Weights of a small sound classifier: adam_atan2 at rate 0.0019.
Rows from block 3 of a small sound classifier, named by matrix and row number. Rows with one number belong to one neuron. Each number is 128 + 24 x the weight over its row's rms, rounded and kept within 0 to 255. All counts start at 0. Numbers have three digits each.
After each neuron's rows are labels from the 100 clips, of 14976, where the neuron reaches its largest size: "top examples" is what is common among them. Only what is clearly more common there than usual is listed. The data: single English command words and digits, spoken by a formant synthesiser in many voices.
# gate: second MLP gate (model.blocks.3.mlp.gate.weight, 480x160), inputs 0-159
# fc1: second MLP up (model.blocks.3.mlp.fc1.weight, 480x160), inputs 0-159
# fc2: second MLP down (model.blocks.3.mlp.fc2.weight, 160x480, transposed), outputs 0-159

gate.385:108057106136171101131183134136139149049113117153126115151119117161110139117132116105074117134127138145079129163144116115117148186106105113077160140128129114120099118130121139076167106110128119122115146147154145099148163147108118125129163126120101140154120122175116146139144143121178137108139105123140110115120129154117119118136122091125149137072116104135139127104120120126191103116109122149121140123136120168127124133137050167128140085104139135138138132145189117123122120116144128
fc1.385:120127104135111109152095128166120114088146142148166158118147121158135106093109076114118097105113153110113116072111148179095132142132149157131117142098123097129156172155153150156135098111173115115153169152113127123110121154133152141108077092095113138153117147149148117166133109099135112134123150133120076124161110128147107130139127058119113111108162157140081085122168162112090108134146099125128116093147122125120074120142144116114152127132176115150153122081141104119129131109123129
fc2.385:061106136089179097096141151071107113098074116141128150140122144127129135125143103084125152131139112191124147149170119110143113095089105123102141125158175156084134107142149151125134129122142142113151081128148125137094145140121141112135131165122158133104100144096122118108155163168167127141117131122126103079122106122085142117143133182150139116123139154123096120115119123102129140128102144109107165167108129150132121121145097112148161135141137163151139168183177125109115134116145125
top examples: /k/; /s/; /ŋ/; /θ/

gate.419:085101087152144113104151126131192104154141151105129097141115135157123148135149147129120145125065132134120120116172103144139162136102083082110115164169164140140140117108141135123160116143132139136143139119189110164155180128135110115163139170150119107113130155120113160110085117152152130111139136125120125166139120141091148089134122117108146143103148130135136094113114140117139105104126127106150124132114200116145120147155095109132154145132146072182167164119176114120130115138094126
fc1.419:114127144122149168136104092162127120125126158147149140143094108118151174170102153146139164110121139129124151150152144117123133127106132106098087110113187140116090151093115149078118106135168127144133140173112116147123122099137062128154153141177093151151150138133086111122130158155164155106113129133139100121101159152112147121130111107093126165080099159087125142099128074119105140107161173131111112129103116107109144121120147170096108129097118094140098095127089141134124129149117108
fc2.419:116104098152059157172119088187132127116134100156168140114142123159168077112125119148077144116107134106143134137123132156153117141133191159158101134162181134085139151118160116149124125102166121155153113130139117137163130148137099115114118113156126108145107163135146125122167097090133155124102108138091073147148138159130146102117135118131109134132096121128120079095133107088136139137142129130136136118150122118097094127118159123157124092107111107107101127086121115134110164092093134
top examples: /ʌ/; /p/; word: up

gate.338:114072127141129075154108109109136126112193088137081120095119147121158142159125130142102146128114120131131135155151107123113137104089106149130149109151119148148132116157165110120122121126141142168092097117107105159150094136102120108112135137124105133126147106092149093078095117152195150152120111084101184154110133117093166108122118142150179082142173099149105125152119147141091123138102155130097110155131118156136164121149080160118121100115140143167123133147141131126125103129125144
fc1.338:123101126133127124102129150144153131124114123157155085157117103136149151156165135134092182124143162155064130145170108117111121162114157085131111132154096125086074143077123096157129127122139154126131099164159176113083128126133101127115151106135073133119152098127131121151118134137143098143159117171134109121113123163121154146165115097114122151101110164139122114130159179114131124113128153072122116126095137106125106147100106131127134138138161127088087107129144160145163107104137081
fc2.338:152098109174145156077184122112139107140079125082138114137163105153111162126101166139139128151111101131145110150100129141144125116138110130121145131163085125143112089129080135149170162115062127124174123125131160151095140098138112169162125169099112115131151139103132135149145143131121124090126118130147128130106132109102089117065176080117120123173131128156153114128122144143110112122135162150125129085150145085139151089124157136158134127114156130116123146115117170118117153161145134
top examples: /ə/; /n/; /oʊ/; /p/

gate.118:130148098117118124140139144150120084151152104113146104114125155130128087103136130106108124154153119142114080052144161094158158167148144079123126132125098121108109144132124139140131070147136130146083145124119103079148147144116147131061101133095113106150135141121119177200149133099088125114139106129145138146116142114153113112121149138144155113153119069172166163136112145129127088127126086144138143111144106193127138120153144149106138123141140118138127143131111149151131150141165147
fc1.118:147124138147145135079127155090084099149122145120129136151147121132146153098140180188120128137115145126128147178097139087132136159079086127101156124130101114177133132137157105130109165155068179111136128163105144120155126130098139107153140136136110170100087125155096101089120120130150146163103108159118142142108103131136106127151131170102135157090135128137128125148110134143174117133125136130112153123120130122125149118135122093130114148087087116101118118137142199140156105095152087
fc2.118:118105164129061092138158103144135144077107125126133115139104107095099071132133122112107139104113133165169090113102125127125111160135155115142118141138082126119129092133143118129144106132161120093166131149119114108139110115146122145097116080080154129091129113159137127125130124078094129141097144163101101139125122154166152176150107127093144106128102145109167105182169136101089143150127125096126138097118106153128077150113150115158146096160140155130115123108099132142135154103125090
top examples: /ə/; /oʊ/; /p/; word: open

gate.192:126123123179160126107144155119104130139110142179125084149128103054111125117105135133109152123118134147101131158115120115147139142119171129116130133087131170099133123145132106092118168118119116120123137130087159145124108119116117150109127131079123130089090126168145080119139103124138089160142149088152143102155120076146138133143095174130157110140116134150099101138075156152112096141142103121122121087161143154092129137096151114102118149136100151089075099141145093110110091114162109
fc1.192:094125134145135095159159134114160142104084106146130125136151146135160073102116102129103091189140130158116106120130139202159140128145138126100187105109147134114100125193120115140167139092129091134112119058115091151147093131147114128124121122120138119145116184122124162123152128084120091095136149078102092141119116133147129118118153120130143126122113119141110119112133155130140137113110160131092121120128168135091105121138108118125145105137158175130186146135142115128117153141106161
fc2.192:117095113135144156117118194106134113137115168129123079132121116143141104139134158147065094154133182138155128106146175093115158139093146147140130116156202122150144145126111132091102142132106130143126132102115174151133120139080149127085089143144168152081093141139124141132165089135133106135115143148119147166137139098063154124164105148126131102142157159140118127125149147133152121122113135115119146157142132134125130113129121125125069141133086102138112153103180136140150108144136136
top examples: /k/; /b/; /æ/; word: back

gate.43:092150138099099132098085091143176110170162109110140104134122149129147163159153144136149144118148123139129143159132111119151134119077056142156117117115123155140125114123130161131167143131145114169147126124156138119099104137125096093150117154114081125122151145129121105127111078123143137135170150128139121134105140135132164099104125077109150104169130141105098078205134145145140126112126150156116135104162155126151138142165105108096093115103116131186102117119090149146145098143127144
fc1.43:137146157117143103117144125100096162131130125116084135118145088184118064123131096121164123146156122101157105091117124167130129129085154165116144143148090149122111099127063113130126126137088147112094101110173112159130100136126195067155133128112106148082146140139118160126155120139135124125151154098086116121125100099132092128137140109101134131133165126124094139117098130151128155111132102122100106147143129126111133133089134136144107126074129102149164168156130111119086098152122133
fc2.43:098124142125136165123113072113127104162138135131143081124131114098172152139134165158131137162143157155118149175163117127137121121119104126149141100064150155116120161118137096097154170140142134168138107119124147122113099113095070136155143155144133107124088133094152106100123136136153132121120091115142140168139128082098173122149128109126145165124139184162077136148125090124149130134145142129119100131101168119112158093135126143113122128116074096157108121144108080114154112165131140
top examples: /k/; /b/; /æ/; word: back

gate.422:111072129120140141149098165108108109053138099120135138092151144114155148117127127109066085127115141129141144154133148100134143145100140134090139105105159143136107099130133139105163093166172105104129166122105135127151139188138136111127173166111113114105136158132107081160142182136142147145134148141103175126127108147144116121143097121137131119140141159141121129132147162105110134124114123096139101125152133132118149130145117081145116080108135167140065167110167128148121136089121096
fc1.422:120129115117115114070168115136123102156103090120149108115127155136163156169064143140124136122107116143151125125122121132107107092179119101204131130074146117146137158132134143135132158123142136154104123101109149127103141132118146139101112136188089145171118146090133100116108110111103086137140122145110154158150121130086130129156148094146140147105133116158166146140097145128127149100163141182148114140138099156135149121117137084140129162140149104111120122149195122082102122134138099
fc2.422:104165116100124121116130106122122122156149128128121128108088179111155089069092100160183121127131119147143162128091102191144087138123106149119153156112118125116154160144158122096162121114159091148119116120129076095131126163156136119105112103120131144113128111117166117122168040111135117129136147117129141163127134157134150121126137110120123117136122118109106093137114176115099143122103093140164156145137180115105085128110123105117128132119161149156117139118161115139086107133137176
top examples: /k/; /s/; /æ/; /ə/

gate.425:127145136104121123194125144102105134117119169125120145083149148153102145140099111130115084145129134128158161142096167129099142148106135135110099105120123119164148131107142158076087140151142126136155123128128109134165109119103121170118076156113142109118142144121127077124125146134131135132127159129120205154108110113112184106108135175145143123117153140133150129147158156134180139102127136140145109129118116161111143137096134121152085079087113119177123129148168134123093071152150155
fc1.425:122128135096064137106119137099110146126145157146111158081163147162142118100117130148108106166129124116133140117138145087097104168147133120125119126125154085207170111137150132083136103146125148146147129118116082148190130122101138159153083139140101110144135144118113107107103150115089121108115138113096162181123124141143166108122122136128113112089121122147186171129133115154174167107100111126137131159129122158132107125156124118144149107122132126115122149091151131085132095135168156
fc2.425:090203135091103139171115113135151131132148139162107144116160180147150118117114121104136108122122119129115144127080139177117144135128083133138096121125140087109112128152144120128165115101162101127108112129139069146127136156094084135172103144129128141164183170126119143117124079137155124093139177138127121148128142116117139122125158075152135140132185130136147094134113101151139119171088119136157131113140155134135101140133143073108135118139160146110150157113164101149125098129122147
top examples: /ə/; /oʊ/; word: open; word: hello

gate.39:112112138157112122108138104138132140104139114142119109094121135143119156157162141116104132114141140130135092148157126117113088110097106121179137155140106102162123134144146136140137155144137155129129124121189102164149075109116084120149129151087160134110078091121179130123121113142178155162124103145095144107130119090102133105146112089132143149104163129150110090109179086084136130102111148093138118123124161114164146104150135106137158131089101164172138176112110150102172109147129149
fc1.39:105089145134104132092118108124136124127144114156148132096121114148121127189116148154085168117130108127173093148169103126164073119128086121121128136087100148110098109138111111117132150134141125152145123115133144144102063108121120121133161138130056144109138080168126087096104175131132148117135146115114101126122120130102149134157093142110127131116142137121127096143139083132156110125111170148094125131133142106085130133117159145164128115109081077124100138115096148131127171188135143
fc2.39:108117136128154110118144098129091117128150136169150126120142069139155129171131123104086151135119126140144078143184159133116111151136159100164107088121099136132144146146165115148114138134117146140140144114121167120136091131067108112133158103119161113140106098116143093096159183177137149145131101159159149129145129071146116100140127125107171139105122152137138152122132137083150179149136170130151109159179091120136150129117143109140103125116126116104110098180146126085117116136128130
top examples: /ʌ/; /g/; word: go; word: up

gate.235:180108115152107101110131120109101164154160124139141132143135145113123148096122161136135101135098178138123124123100131144102116091085142116124159141137104113134133146124129140119109142101111123143105130094133103129155132168124135094128112164130129128087136138125168137097075130126110181173113186106129167180155143139110154136140123127104129108142130091103118101154122134183098085130077130173168139181145143170098139163111099157124158149136114132112102121170160101122101112136152140
fc1.235:146123108152136111160096141106149090167140196128131147079125126129124153158101078139130128129123100116150141123172123175094088086126159122142156099114132159150110139106105102117152125154164120125114146112164106140133099127110149123166128126117114102118133131144121093114121142117122102141098136097085180149086113132125156109149127119125133140143139091134143154129174131142088126137190170146123113166176108124157181130114104103085106125129139152179132115141159130121113131162109156
fc2.235:107158158141124096132136145146136119076161139145105048122138147130155123120122152096091096081124123156135094125123152087125145160143116158130110153139110140132162159122145096108125121126128132126128152110134127141111080116128119148124110134128127125116201154115114157115116143097156127152099137168183128106129183137114139115158151121099130142079157132151090122132125142107094128143105114113181130149099097166134107173143135140103136164148136172117170130103140119162117102123167160
top examples: /ə/; /s/; /ɛ/; /v/

gate.119:112180135101114109141133132118116140188167089118117108136061109173119107118139098138151121144095126123132127166146134073126120134142115115154148139114116028151121158119152110140127154133131117138084158131128120128077109131079116102107117096138080121142132148136133118134109125100098166149147138131101152166120149128156118126113115125133141138113126125157130158105148132124148146097141121130147153149147121138173145151088160155161126142130107075134137097064129129173127146121105127
fc1.119:102157134131134143140124134136121116108136170131061118135160111114135155151131135112163165135111147109124105079114090122132079110108083151067124159134132162120129102138133115129121158152154100098166122161146104137132134152137153134178153145113172157140088141157092122117137113136123126058112120133144104079107143122087067142120157136132077150166135135156094122091113129141161105142146106113133137118114148146095155112134117110135111107108083163143137098156103125144118131154117120
fc2.119:112113128102111120096107130100125123103076162086118136140082111109114172122165143130143112145153140155136130143125119107123116125130131100102116139126137128125144123115179149123108132159103134101169115150151140081094120110143141122136091118151124131119125113148131104152140090119137165102175103200124088144119124200120140121111117136110100102091127146041139138113116100151109097167097129132162138125118129090171111124179112136131125108129132104146083152147111140078136112124140103
top examples: /ə/; /n/; word: seven; word: alarm

gate.143:099129175130118138172129138161092136137148143105134123099162162137077134100098165099108106132112133091130120109107102162101157129132173169106109134110144134136104090135108124140130110121140126140100126145134082098169114122115132171107127118083189146092125137161116101177110158129087131114120116116140171141113136102131128122130088120137120116199128072124159132151158102125125134174110106143111144127151134155113164129132182163143135122162153140149141118117097117132140111117104167
fc1.143:119117135122185137067120102119153144169125142130139140178129148090160149125098116120105142082112098128107128149142128102092124086142107117160156149118100141135146137167165134173137120096119131114098127186106140106117157141186160143154120137094088146144069118166130158139102063135109146158127125110135101099156119150136110128130112112153145102160122109130112097123119137142119102148113114143132142137132148085126137150169103107173137175123163138116135134125130154128112111075123125
fc2.143:086110156129114150096131148129134130161127119125156162114116144130110121146126095156150131110141084169121114109139142131126111108135129117118108153112106060133106113156132124140135126098116118088105146136120111068126128147176139133103106076086155143112104098148133106141148115131083066126129108134098102143133091160172136117148117178111137084204093147129147094113108140120143142179102096131097162135100129120135105150130147158148097147133145100103140129125128171138109163117107130
top examples: /ə/; /oʊ/; /n/; /p/